From a checkpoint of a small image classifier: arch vgg, activation elu.
Rows from block 4 of a small image classifier, named by matrix and row number. Each number is 50 + 10 x the weight over its row's rms, rounded and kept within 0 to 99. All counts start at 0.
After each channel's rows are labels from the 100 images, of 14848, where the channel reaches its highest value: "colour at peak" is the nearest of a few named colours to the mean colour under the peak; "top examples" is what is common among them. Only what is clearly more common there than usual is listed. The data: rosettes with rotational symmetry.
# conv: 3x3 conv (model.blocks.4.conv.weight, 128x128x3x3, each kernel summed), inputs 64-127

conv.14:56 28 67 36 36 46 52 41 48 45 46 45 48 51 45 60 42 48 38 47 63 34 56 54 58 64 50 60 65 37 45 58 37 40 53 37 51 40 50 33 49 35 28 60 57 65 32 65 37 50 57 62 29 55 44 60 57 38 71 48 46 58 43 40
colour at peak: blue
top examples: vivid

conv.81:69 50 61 44 44 51 46 65 49 52 37 58 68 56 54 46 52 47 45 43 55 46 45 54 57 54 45 70 35 54 54 73 48 64 64 59 34 57 43 51 67 52 51 56 44 50 52 69 56 57 63 58 45 50 56 53 57 50 56 61 53 46 64 50
colour at peak: blue
top examples: vivid

conv.83:40 49 34 60 62 60 57 36 46 44 53 19 53 38 50 40 50 54 44 56 44 54 50 41 49 50 41 40 59 69 41 45 51 48 49 43 51 48 64 34 40 59 40 38 50 47 45 30 44 42 33 51 55 53 43 57 51 57 51 19 35 55 40 43
colour at peak: black
top examples: pastel

conv.79:43 42 51 54 56 57 64 52 50 56 45 18 54 41 54 48 47 56 39 48 39 37 53 48 41 56 47 50 67 52 51 63 56 54 52 27 57 37 46 43 46 48 43 42 48 55 58 28 46 42 36 60 51 52 52 65 46 35 49 25 40 55 52 41
colour at peak: black
top examples: pastel

conv.118:36 49 51 40 47 40 51 46 62 56 49 69 45 59 56 48 52 32 65 38 49 72 49 55 32 53 51 25 26 21 62 37 47 44 52 62 43 55 42 52 48 51 53 52 53 50 58 42 56 46 53 49 54 17 49 49 50 66 36 58 62 55 44 61
colour at peak: green
top examples: vivid

conv.27:70 44 69 40 48 48 50 54 49 46 37 47 55 51 57 63 60 52 40 35 60 37 57 62 49 62 50 70 56 47 51 66 38 55 53 24 45 41 37 47 76 32 42 60 54 53 50 66 42 60 54 68 36 42 58 54 59 31 68 39 45 44 61 46
colour at peak: blue
top examples: cool

conv.78:51 44 46 29 57 47 43 38 40 48 28 35 46 50 55 35 55 66 39 51 57 47 43 43 49 54 45 34 58 46 49 40 59 32 58 37 58 52 48 43 48 53 45 56 50 55 18 48 38 55 36 37 40 53 52 68 64 54 52 48 53 69 36 50
colour at peak: brown
top examples: warm

conv.67:34 56 52 45 58 56 45 37 40 50 46 46 38 50 38 41 31 32 33 25 63 39 56 50 51 62 48 49 55 48 44 48 53 53 46 49 44 45 32 48 38 46 52 53 46 43 46 58 47 51 49 31 45 40 50 40 56 49 49 53 31 78 40 73
colour at peak: blue
top examples: ten-fold